A small class-conditioned image flow-matching model, trained from scratch.
Training: muon at rate 0.016, batches of 512.
Rows from block 3 of a small class-conditioned image flow-matching model, named by matrix and row number. Rows with one number within an expert belong to one neuron, the router's apart. Each number is 500 + 40 x the weight over its row's rms, rounded and kept within 0 to 999. All counts start at 0. Numbers have three digits each. After the name is the row's rms in percent of the matrix's.
After each expert's rows are labels from the 100 images, of 14848 (inputs lightly noised), where the router gives the expert most weight on average: "responds to" is what is common among them. Only what is clearly more common there than usual is listed. The data: pixel-art sprites of 400 made-up characters on tiled backdrops. In brackets: how many of the 100, against the usual share in percent.
# router: router (model.blocks.3.mlp.router.weight, 32x384, trained with AdamW), inputs 256-383
# up: expert up (model.blocks.3.mlp.up, 32x192x384), inputs 256-383
# down: expert down (model.blocks.3.mlp.down, 32x384x192, transposed), outputs 256-383

# expert 11
router.11 091:508532453379534468490521511542519514506531575472509487473608518478497477446532574424458469493493572478536538440460527540482500514567420478539463468514541505508486450513438573508444583426470491544499537505517553556511522566461485515476492541474564497530470543515481461545475565471492526510512505513479458601475541531491507523494476448545415522474429531456495533467515481568479508508462
up.0 097:461513508432531520475579508495491447528536463468492433440443495459422494423511533470458501547529502477394495510528520516493472481519537522464486497446434544461523465491476525489432430490525466499525498445486539487603448546482472511522472466500484433572502492561463491469524493557507487554495438498533461531527453504518445555496454546501437475495476517514456441466553506527517524545502
down.0 101:526467593501471516613527502534501480468507409455573477376485489463521446476467497574442425509465518527545480535475551579474529574464478425505458512524498408451517512519451392448479557447465521511528462478507539467580489414461547482561496456478548493515506518445559523474584540452511550481468535523519442479455519533477466518531439526514547494545536508482537426502514482439472480557518
up.1 100:579500486593510551559509467487516490532467511564516567515482507488531465495500491442539445455519500531493485441468489488527518426510499502580534532492445515510459412453508501525507497547525451487498468489592453533526447415484481458518465483464471438545474421409532499452552479542535438464497464485465505462473478501512505539535507468475524481482425445542495457485441502481524530453473
down.1 101:490519436469454489500441468509468479513554508533527513537542470482509532485448511418510483523496505473452550507537472493465496473576448467511470550543457495482633458486539507493446495484552494514426480543555505422477504554495486483485495481430483467594509449482550513471468513482471499496506491477542529476462451519441525475466554450455489504565503463585450548471508546444477456490521
up.2 105:500495513446518471540489493533531521446495490496554514492505554553456492463470485474466486537512521482573519512465453519483552514553420482563470534561493491502495536490478503474516470466502499450491470503555430563476541473514505467548494493480462511519530512448536482503545476527544549409526461528617468477487445446473550544495545498500565465557493482541538453478515524459494470493519
down.2 097:518481493517461578587420581455567460444496528587502479504437521444502446495443456542489478480455537493550573541463488568526471546482468469505513530431472522590453491452535560500501469530498469456527507474509505495503491514513514546505471574469509461451480509529476490522423527410506525495510448502486519565514517509463564468474443432449463483526464526476554488485528415539534573492517
up.3 099:525503510510437497520482499547465494539618576454486608510473541479523498541467472498480508486467394520472523563549499525496522536529460531483516548455499522496450460544504521531524464437526492519487539466454459550498546478496534417537549563515501526488518481487496583485440482560469525487478442535519497524476523549423560508476540528516468510413539525485447483514566506496454484508471
down.3 102:488398495505495539532484483494458519484490564469464537482494440502479501462601543514487519507613511457522460543520578491556521549379520476496558525526484574485533450490498545458504573501554492537448495533534426524457482480551435489565446483493449475481469475520503495573469528468478489501481469523515450518498503429556519518462530487484484456401522435437541471557450548447500515459548
up.4 104:468483531470502536515599457496535450408479562547519564440498481515474525523502502511486514437417454534517510559486478558452483450465487517550548495553493475500499515471455579494553552493518497464540471498510487539495491542560504450438562498390554475473536487464570545554494473491517524506441454569466501537497527484480491515516530518457521523460488479504528439459473491508485484494403
down.4 101:469554512471506483494494462457504569454475520464551515486473465451491492504524540527501458475514493528507541472501517535502492477518424478571449582475564489537557546521515552538553547542505440517477521483456596567464509458568450550531551485474507494503508478471498431462470469557455512535519544540513472505425526554523532450539502472425463487540515559468514472518470514507471427552492
responds to: large (73 vs 39.4)

# expert 28
router.28 091:528494441564461466463579514500482490530491545540521506520540476503534476436497486560480524514554440556463439504556497503478590500451477497565472532475487484441440440530455493497461541455531496529562581524508556518508467461512495516560540457575510425490524470378510532530441419474503503490471431611477530525480486532546457467536485502424564489497472546481503527477565486457523382493439
up.0 099:456475559404509460507492587495457517501488477499504481571461516474466535534422433483478489566455490469534440448512542526526475543454480479518569529476490546551417540519494508486542529468506516553531508536503479495489460497465553520472498480499452505521530498507523529562416542457575506536543557466526510484480561533536413554503489463507553513508493531549577450510423547496509537511511
down.0 096:432469482543519449536527524523545499471467526431547531511497476502445454511570449468468494433480599482489545534463459445520483493544448477481501533497457517463393521448537495491508474499516416576499545501426515465588511528494520514472504472529531558469487502547538465539433486479518445500500492531503547463445508531488509486512495478475531555407573496443491485421480534546530512509494
up.1 096:532531573480523469538497484468490505457585438413510559527484442488432533479489574539444532454462523503505453471483429580562489580499501471439506565470489505506490493529550477525504522458512568449514543477500492417461528492490498425498496512529572466518521511510520498549497469489528499483492487521446470472525504489494477514505478452492500528550499478498438489525453513482501532548543
down.1 100:451486451536498493540428580507470473538458503441532530502489442486502498477577512502470511541540492471583450547468455404545509536471494530494469447393540506526541519536437472464543515467504566473489477525421508505479550411516532463535499381526517523521472522450477487522478482493494473494535508477498498453450485511522455543485493567517516521496470492556497418458517536526435436501587
up.2 095:545541455496538454493488493497551505495507431450492486473559436453462485456480468492581523524452480465499497477485457600455483483531497552429552480534496516496465483492520528532531520560518465564540471459544498462550464441452489532434474462474434465490506438515534527551549567527479421475523492542485491503499498499557535547425513455490460453488459517468511420505434488490444465488502
down.2 103:486492543457406586496514513503503559537501446530509398484540437528491513563494497482489518484487500466514528493549509537472506487506473515486478438395507472472385539456509444481537499531495499529491525418438465488558598485497451540455515473508446526483484549533399453522546542527501435500514551546577486487476514432572570557568525523486568479541529486440570508580537444490482524480471
up.3 105:535491461532513478442515549492468493460483472475485546486514479496540604477499533467518577513452566484517457471517442549560483451538521456494463556584504471504590488499454462491446561426579469470429507509519567490558493427513493538536538547510472455452526596425476490412440482560487560550475555550473544531473448534615495465465489465491540483398513523451527422476486510519467523528512
down.3 104:498467450419511534417530482495541462497539470571506578494523531549517474475496465511529559513468560535508491415564521514461480501471513490512463556487542440502589517437492560507492508460535500527500413422564449444494575483502559440420545440519500535470528482447503482489461522512537522512489537555495541513490501442452481480444507457489489550428481518497482477541532563472550469522504
up.4 100:467534559520538529530490514493493499490531454500550530492527500508567516499485424500501518513590459523471488530551545491463474466458517532539462543463522493509474533516525527526538473490499461529521479433571518459452493528500466475443528542492474543595477476479493463608498528566440476487533496427445530497518514569567479438546545508521480506475479551529515484487546504492505476589579
down.4 098:441418494500529526469447550546416548461476394531476482500547441484504515483535500476466526520508499466505563540456490510589529539436462508425502472546481532556498552453492433511486469476495492473417499533504475524507493439500495531508519455531485497543528518572453474442453524471503513518451525569479512488542525419527518497583532437471492507503498502454500496551526500470532406513490
responds to: large (88 vs 39.4); red (35 vs 8.5)

# expert 2
router.2 131:495482488493514633610452475483479580549548479468531455507463493542428461417456492469521576447462499438511522477500555517480533519547550473539471589451471494506553498448515388503461576491535415523526427446485479484515552492482497475443444566486524464436514490546487499524591491540531483462468563489566481488527494467505513441510489491473522428549499494474499520510518512534486541484552
up.0 107:486584518476440539496557547494593496504448550494509489492488458543600532428535446435461514549510526553435399516489533393495467481583558459494487547546523454571501487488536522545529522484563548505545496536480416456534506512427447489452478464491515430514495458508473496572476494540553496525479570510512468501497528540548514457505486409489491460453504490520425458528558471478514529493483
down.0 101:502381547513432459479528510514542510514474464468481494508438470480545532516480462546489463541475413456523481449465511530450496525537457475466527502398484474612545443526448603577509483479476500420479535577538525506557466481510509479507459533507499502524565473496484536536489476516486528462488481453580510538469526474419550500463510469534545527531564430520443494440476511573522504467492
up.1 097:520532436403459497468444474500469423559546544437558593493522516452519505540459490495441441468545613437468540549535495501508549517474483556455421502541552555467454511530487488510511526486491467566478513549469450440476472524431513506569473549433564403468559479422461515451494471497469481495525520504420555485558485473516536487497515520539539411513553481508444518480529526434506520472466
down.1 098:501433526534477532483519561535505521534437448543497554520441485491435501582436493518551457494475469501428460526517448478478531501487481498434471543482534527481518472541503504511472523473479501425526523542564464500465493425477475522493561464512555509545513512415512494470541564490501455453533501488526575546459491534581541475502496497537472506508511435489542535521515475525469526433541
up.2 102:511560494545462452482420404444533421487482438477498541510421549443550522529506520506445527493455479547506559539559496569545495481511473476498480408517450490488551508484493543554534413494512543529564461510551531519465507552524493552531528545521434520605502469468487504417522495524413484552539522498501521576556483496465532531508474507488464477530581429499457409470450494495491533414513
down.2 102:457525479465500557504467501519468524494537541490514524492474484479522544517449460550519474500537539493538494462504502499527464463542505546461522513568473513548491574544453483489538515544534478474590493550599437528526583502498469477459461494478587516416505551544494529596438482509441528497476449534433505512538481450439561433427493536471529499427559483516510523497521544485453393515548
up.3 104:536543522486491541496606424490555493469566502548516542536477497463486512463473511434575530504522548526497514493505550499521539589586588512498539453465501538530478485540541476510538517443446460517533611547484534537455458492540463516527484500523564453493488550469579513543478439640494543403412423467466520415457501552491542503476463404487489511443449564522526477477472489489433452485434
down.3 108:473452520453517460482494486482563484503508489484575444505505506570459537545530549508588458435481545496475549473483501394469562442430531449509489453493442467492574545473506547447502468443522543505463501519456540517515514480502488480559540464524563484484528459560534474565429504432534539534465506513529467478442481448514501583479525542567529570516466557532548456475533549479575539495489
up.4 108:538498544485453519497467479462560515471513516547492488524527474498498603483580477442484526546558541533580507450513530519458506529485450564430510563491438509531451533495496478497450506547515503504519544553476541511599511524499423449453481510468505562469492458483430518424511468539490501533540495486501491473477514422531505509516496505578464555459491416483532450552461473574512503473514
down.4 096:557515510478538455352491522485428560499457518528466531513565466439502565498517444498408563469471495567547434526599504507571431481545474514513419508496474530435497486485538580548546561539493500437509462469451550552492503489517492565428571473477477442462557458527455464482465554568469512508452504443537529480489454461515486504492482533513464567475610525593488470472485516575541526497502
responds to: white (50 vs 8)

# expert 30
router.30 094:544506442422482465524486510479487472596502451452503495463524572464530514503519501455495475476494469544496442472505525513402567531507489534573482507545510464465489450535471510466502511542529532482452538467522420502416534480515428540551540464470484470526499489573488521499468443450497505567492452411502577519436547492490520436530506472524566587505585558518505520476492535539478476519488
up.2 095:520437505514467498526491477526472548436541535502500431563492463545528478508408493473521500517561509485532488548530538515471462493640525541516513491553473616479498461446466440532493515502502518479409439506430455469522467490495535528547528474464517483494545436518477557486473535507455462491531506535467452520593501582469562472472474484512475515523486530546480559534478522586452508483532
down.2 101:535545481469506476539481531542577465453467484543438405449535471476506449433516564450521566468443468553475420567528548538512522519498468465504482512475527536470488489462490577500574509556536461549527469448494568496500503453499421535562524457505501500522494516525529491517472444533473529408447505472479476526570527520469491465505426557532495574507519492431517533556520479472535493449540
up.3 096:531468485608501473569492500436522503479487583501445494489533497529441453529550474557523506418529535442508474504521521529437534541527574467463566478538529484527545444445505507533474499419504514495509506523455507496505437447501476477565452476524496488547574499528446467457506454566482507465465492460517492494553436425464421472537537509454514423451564532543478559545378498451549494547483
down.3 110:513517539550490498455508509545580517516485421450522524528511495419501454483471523548507540496436516463470507455518518502534467520470530489563492555535478500520538455526487510444481457555466587473504516498439447536481459453512565480465446485541497439482539621516486465550466528476529509456412491515484547457447495460528532522546533576465579524450590502462546526435482491467611458457550
up.4 102:565436461546486546536511490506507485605486502465503512605514523493502486592519462475465520476413471506542508514388479524524491519422464510529549508585478462486545486495473523509513440528475499525533504565508537486491503573536557517507483480522486523482558520572440520483433524459506522530496423499526462512464441468501462470516525537468477511551495565536469489539582538396432512391545
down.4 097:546507528475467510478473465517556510540467503511483494487496543520517569494555468537523454484468494459489487482472531515468430459559472523473531517469480569503591491540570453502549488506451495470467491463524460487515466517580551526480491530567496539554495512510442549481500535478501453570526477472570521518557569500431525502473497469481451444478462477575444554524513509464461480456515
up.5 101:457560555530491486493418426489514539556481496560418535508515467443508480542463503463511446467473534435489468466480504509552536520580519422473486551560500542492423480444475493501493541424495545525478382466479459495557492459514512528518486483532464476523462553547554495444495495538469519444547514531508546523503473585527521443434474492504506515587535458536463428520516474496470521500454
down.5 103:449476531448467463529531597566561496561504577507518511501465482492549507504519509505459447517567473427478520490535514473523474512481503540521481466462496487542544534465494453513513516503489541493505520489514527568534498503451505511439454473427518484481447459539486516443491478508480538569436514539521529502528460471487441500507574453481526459463411549480534504482482525459438433516540
up.6 104:494545425487493487523482504489527456547546482471439506544462524476459566473523507498530580518499516553453475532541574576526497489515497515438585494501481502562427399527460469557472526530465473394456532492491577504478458459488507469532453539559521513482488577526537514519478508559571447468346466457437463466555452479525573492514579562542461580422548546507511494531427519419524529518511
down.6 100:538553478494499553512580535487505488538502487448503417536526442545476472507477509495569505504520484504424506533482569561454523570485437522600480545454527561517495451399516485531578482529462420485526485559511505558515562492544478554550517432506503515531620482488462546482501435535523476498426450496449502468506450463535505486538514548434532535456511468540489477512463481521505449497517
responds to: white (27 vs 8)

# expert 21
router.21 099:504481473556478461495435486482529508444525600504457526547528487505458523450491526517477456493538419501504510482471572481504542509386431478498593484538559565513504490522481535509487519495453513449522509494559484553516523512538566521501501443537414512536514593545520514466517463469516500537511502496477514532566523518478521536421511484527479444424539548469499544495490557553463494549554
up.0 092:534552505497505488491516514520556510500440467482534439525535566520462553494543454531485452537442471453436489480525583552554436571449505499502526477491520435539527499456506468508541505485520467505485466471479517412486421558467464509469446545525454512513385504519555495521543502514478582483537514502494611595472490461521495489533494524553477570487570486473524486534471535481460482487516
down.0 094:563515505440494469616477510490556502535406513538540557481547537523475467541512508504509524536540505509450503500488458457439447550524468476442506530425455550488512575476441513509414469453463448500451551578508561493493451430438464555459491470499503479468518481506543521529536482575492539518474476514558425505564447477524469527474449509435516459487512452541519482560387523508482471541559
up.1 098:415494490492550528468525561546532463460546477487500456454474467564523504511570527540487550448500458484520616519477501443430436457437479510523509512473541447520456426485461473507527521507493460431535499496521471505505491413534568466511514513462537502530532520528454549506468508525505490472452499418498565489438480542442543497447463544479473518530518489580584462473575477481423602448487
down.1 097:461452501491423532480519450576490519508483537476493509563495449543421526569517459520569539525525445416467524440484492513506522457486510516489541481537515476458436454501551506543522509511437512572542454549461574522548476530474515551527531440475518480559536481552478518521492456523575536510530554587511534489606523525450495488563559546552539464461458421476537472460455418541424461490541
up.2 102:486515608509448442515468547543486490456485534489528455528471529498429381475467528456532471493498525476517473458494482578545549492524532555512474524539583486537548475500435537496516486558449495554507564509505474526436452495449454500527505524493530446581458500497461505463525451490563474502524512505446549483513519499430512476586546515513545525554588480464529513466532543462536505413476
down.2 100:437530480451541484502539531517556561457446458434494430502518523477545485509471485525549528505498518508474476396497477492535540518508484501535530479581489535494436500483490502516528473404486584521469444482483464508476509570553497476559478478463525492520457495553542429474525545518534496508502469518508518479469473542444456503516417499533464513519530459460506502521484545528535458551532
up.3 099:501552514508533603476564494463476554509503541534533452485506589532511513505475408442495443495486427524478518519445458527515519460523445577525506489516507464465521532457534448428481446534436513477493498551545528513522449532507514574467479561520449534505494515518508532498481479476491538478548418468503497464509536470518468560498493397516471536524477459533526539467446529509446535549554
down.3 106:485518455509507506579539395591523540480487532532513490543571480478527580569550551495471559481479517492509497515446525510536571605485441504528459407464494462527544481481519513406487528500500423530469528491531529564510458494499490546473451573534481517465552567512518508512423486511565503505516493478463504484479480446518454499485490476536447443468441478448478477481549578539535573467500
up.4 099:462550469527579527532484466545546464500488515547478486419496490517527464409486547478487457492516526479534541485501443493462454540465442514500507499502504504478429443562406490493484466505524459449474460489492584491504488477463591533489501489530595479470512507533455479540463469432529515527548547520503540512530578529470496545497487508486554548486471486477482522539444471553461591535439
down.4 103:440394567497437480504613534522465484463498512506447438481488459535446520562532520482545465463525491497529474566532463514502614407436465517495495491561432552480494529534448528486548513529523504544515492520510520465485570494477485509514546569477487518460477458505501471516542525514515459528468495546435489505488493450469558504463474525500512515511515552559486548572486582574506463510519
responds to: red (37 vs 8.5)

# expert 20
router.20 096:477542523585508470509539476519480485522549496516518477554532556557403497440417563475432522462536518507489439489476449534504521572472444457517507485500534543538492492439459407508390512497542570474444554548478383491525566486481502594517600565540478506501429471450498529435525424480522452464510472441519455490500529477516517559431438508468529442487445508506493439472526533545493489483564
up.2 101:417457510476495475556495493527527460486521468462468417432504470491459473563491436499520447500466486533522487479540549441530450486504538519465497486452527520484491407551511556541542521504513437546466432468513460436511451551499465537527473544472471443365499515485451555483466449516492517557476527581533474545522473488551455479534516468453514539465501532507545463473420487524448462517487
down.2 097:550529468523459449500479447496524418467494501544523523583569563463473501438506468492512499533438443447543479480439541567420559456492507555553513453478535592507501510539489567525482539501578574519492464539474489501587539487500506506488489486436457537528517493488491476449562504459518497478529559558500467427510505497527458529530498458514420497532529489426488521497501472467551498461480
up.3 108:505449500519499514459591514478498509473491437509543487534501478431531489507559512483498503456574470481476462465534513447538496464416429527462574491476517410488521495494399537475525522531384501474543486488498499475479423475501531481493491561456501448489484548490513482456547485529505477565383543571474457534490421463482514482493456419508479489479439484500473505546514506521480482498513
down.3 102:437437543442513480548524502511469550485528422515538501489514431512479415563458455446543464480439483508464552545566507572471517454501478523450516538513502443540427540591476463563559466544484442516537480559482570546515470377462427440535492464439474468451489563516402425498465496528492523487530506497442542482573542475529458546484525501566458463472449463509461506489447510499572552510489
up.4 103:508486580512478477492537511459483458528541487557526492590535522484460494506505452476521536548418546424495531469435452467517525448490449474496491549580514452488477457577498533483508527532489459419569491531504459502429558564497592486473419516534534555521603502517501535491510454490466489584432506579578527476525402457520501475516530458527566429548492563499492457503499433475470510498469
down.4 098:485451525436470459479546482481542437510492503528515492505467471451589427458528490453423441533472543460436486562483496483456509353438441511516528552557558475447565485581520580502427486468438435524429436447523476556580449560455478444498430434493569513493500542497498529535500547482481510540574494529511499516545537466467506538495527493463493547431483524513482480536515532516558491502531
up.5 098:515576497475497507537502515563487480473523463532439548533498546514576514497553447495518548566485521493570466477532505497413461420518515439554506519478513466529536424477496462527448470513573548502463446508492496595492528437471475559555466518458533509467555478453446495519485525504458508495485527534536461512527551490524537498462537478513562505496519504545451492496529459502510610450464
down.5 099:560556470547486581462494484501500500475554523491553495485498494570479450509504454522484511464455452471529505482446538563497504476453489523478452483493493538496468513421512517492470560528506538507424515457475472532548502481443473541550485493537461591555506376567496526464482465389479523446490580484500459496482477581514497497506441509518463514551593559515467469495545472501468435479453
up.6 101:465470586519536538486502520547574545586500474464444460513459478520467509538448440534495536469562525509404484565505464364446466507528494504488478476506412552522488475480527472534526520538533473537465521444446525433459531386453487527447500490439511537507388490525500482506469457484573527488548473486492507486549504513495486540538497451544508546511490462488457443497497517557541503450501
down.6 094:498518461506537464544510487556453516458481549512477502468417544515528460496448527498497535536439494544491549547520566500530542463539473429489440551419494454472459481570498464508435560434486532471567498610473503521521576484432530485580440483467516505430493475476519519488464519504419530498475544474574426484449489503486467512377544589552490544495541534571539496540357483460498575435519
responds to: white (25 vs 8)

# expert 23
router.23 094:510435497463385468530507519473497470516515498503544505486526504495513476495544488502435449468484568488474509417504472438494442590570499508556522487508475519452513514512476514495450511465488473449504497490512502539478566472555475495543523544471498457480498497578511494525506525467499522459537549493510496487550480542527448410514516568474487459537498516454500475478447539600507572532547
up.0 100:485484493467520508539427436539530504548497490466454485554395444464550375519535469500498489564480516484550535498458566438502549488423524435539435484555478484500473534526530408433448541512515470484512474426486565475576506504494582527482493506542536514460576559583459513596530493465418452535491492510458501571574510497456555506549404502589524434547488500460441508562531564500466529507561
down.0 102:550499558513483517530418456483519590535511464487506492510388472555436474457542598496502557444439504482464494448555461457419533562484482506540528495478557491548456523506528481515516469512514568511463550589453482570440541496447586504532558513452446538515481575488557440535480493512498453469494512537519522525494524396480505461467518492469495480432500458527479511447526455578477521511534
up.1 101:465483479426480401479417476446476392476411497522482548497508545483540514510525529507471384524472545482436511528492457495506498588502509454425520494541469526546531532471499489483493480529500546496489506473431502496532468593538472550470483461505509555459469558478464564511464533480501492524490539539552534482515533470488554547453561521467503488542544510464483530486535493426521535497521
down.1 096:482448497469535500488485517488579471426551519509547472496486454424481404483478530480477536549464578507524512517490521498526529457550447478532477488510567528502480490533559462523522590436574524562478484477475464469458475513431528486572514503497489462498514522474479524506473461530499484506438559446536436474503586506533572505473455549505537509492537478475557420483381487527502511544456
up.2 102:442573450415503515510484469405431452508531453435523529561462486484446602507464476541596463490501556517500449467515460435504504520455552551482532551513566488514518505516550470486536504465497513517521418483467462411490563550487525507409540500500517505438604533457498461451561580530499566469537450550431511485525512538535472566462507478558538493501470489548528563516528469500502480436558
down.2 101:536534518471564432499484547504506482490466467474465520515531570490568486512502467495444459518447463535489549528527568446471484424533488459542519425464417434490558519509493481556482484464450478400517449543471512452522551462528530411469501541458527547570561508551484459497502471509519516476469587429484523526532429489428513497454452462508474541484466537556480592469457542483508552548508
up.3 095:552565561480452542544459454575547543455464477499411462528457464512429508603566582521459501496411462549508595491448574588520564519539488478521464454453453485535515542522473563528475519505573573480442570482514470478488477459489553533456486584482459507505490485510562452519460500442465489440514554583523449476547549506561536549583519470479458505531495569511539542518529451437520572584477
down.3 099:482509523491512421503591510505518507530452540480532488417494477513510482584547464501537463530476522493493583534475492528542522476580421479510525463542490450494491567526458515495522484555533492447524481484492473519476459480531472543521521504489440439533557470509487448488454437586522530444471502430557512522510512498458489511539568507540474468473551427490467457523479562504472443478509
up.4 094:540539504471492486530561487558472500432539561513465494480516554490512467451473481408473477476500471482449529457519455562426443445500484527530553616430481523450607574467495524571471525438531533464488478503510445488492544482534519506450517541528502549486479448587527469457464526541535504487506492460530472455506515479475579437454435568584529469450545485514553496366496533490519548574517
down.4 098:497535510582560467497492500454435579470529520522547492526408535522487510520532403559551508598522464538510516472521507435470492510533496422492549472469553477463476509506483511527527455484523499570569468550473489507452507506509499453480523534498447526501482484417579497512496500504517518553501464536525552542483492484501462506525550464466514478447594478455503438507490480542541503447524
responds to: large (83 vs 39.4); white (32 vs 8)

# expert 19
router.19 089:476512495418457489515525508512531409524469530482495484494540474490443537456537518466439517466480455506426426516560503462442513515479444425556477500497531490570487559501435501521560536492561493477573561517496471473465490530504469516491518576540545551411550528543518591554462429458504533487527572545525502586491451493487600543539501512469525528491507553493502452497486471558447465553493
up.0 097:521526513534517524448473463458538526563563488490450468453510461530490488484499558476584443472471534477585411480470475478502518489455541493418558546501536579557458529442411529578505545450489520570502493434490479511476497468577506509524524511544520544508548472562564511497487541578535608569487523508498491514496479509549475554438563512549510420493543499458507531527561467485474462537554
down.0 101:488441470539532545544476472522448460545482573529511464500492519515479503452511567470552504406550458564495586536537530481502471514583491507476475561509507485473467481454546484442473495439529458410564513522495506469394543460507503440457491523531463514511545522553456450458456570471414487444465501511475546516531543523520459549527460481464585594503568528559562557497486443503447505502444
up.1 095:481525530513556531458508500484442573486454474523467522460609493461450477505464495532416492513540450506510473458441470567489505458530484609482463475532544522503488533509446564527452503471528517528465553569509526445489515520473491576577534506464541457503515550556512502523527525500492456499508514431518455550556522485484468474574564599548480484454572502438524464509530542481465600513484
down.1 092:498553482527495480551494496422562470504538473467545482468488521498446445455537534508557496492509536494463451520457487573600493565514467539506499516520488476459555506489503473497436451503504458481457524542435402480491456478457581509497545551535506555501505549510484507472465533438513508514472521564461413529526475456558494470502456436448517517518471390490515476497487496536530501476444
up.2 104:424542476545487432555497533530500495461511518519530504527485510510531446553475527519510518485523472493452409497415505457507435576492489496448528531491524503519442504523516510515521555466463446536516486540478469539450536524550411468467492509519513516436483498564478448500508502501556511416491476540534525532456581481529566539546565523538429499472458530460488521488515552456501468501501
down.2 104:449437466499539435513572509461527398525484584539515561494437447528477507464541587499496476566435512489566480474442425439542478516555585477501523504466578544514453514473516517493517510537521624482485453494491499503458551481536497464468514541457553421500558499472458479594575555454500471540498470537489426481449480465590513460481501529540529542499473464511480472465444546474495482552457
up.3 101:490564449475593499526566513477514543491575507525496533501552475469502558394472510462489543432498529543516453455539495524557474494556450514542457506499522500486483518455441487491565493540557496517546482477515553525506450492537455475466538521509490463431462441467485543491499462505522495474586521545490510474520597461540524526469519516484470519492493486495505569520425516537476455545549
down.3 102:506515498555473555437452467501452468521493494506507518516464494564514519404497514448540568473521553465512514438521437486490485524455471553529538519526535515465546482506529537535543501532575461490588526569530445537442450474519498493548523595449515495486586481512520496469492502479553445461448494535469510500549532449506425483502485515507496476485521519456528475487437481474490473542539
up.4 103:446536448500423476534470446485493476480452490559523536468450534467499516482475549505505508544494538574514476456428511517500505441473510528596480510409423532480437462520508546448471501562540537578515439471547522466474580486552464496496399572523482467481487450424528520467548486449520501575576451520435482525496469526432519547530442503502459565525554534484514481443524570471426532491541
down.4 099:577526456455487494543445451496539537469515529459474455481433439448450540503473493450525501460488538425478435566556560506494493514517525440494545529546514453551478536478516501466482512501444484519513549476561485493476516475494502565526532537514558451537500510470433476588498438508531501462471522429482476457510449533517420475519464443495551512500459571531479527506547468468434496459488
responds to: blue (35 vs 8.4)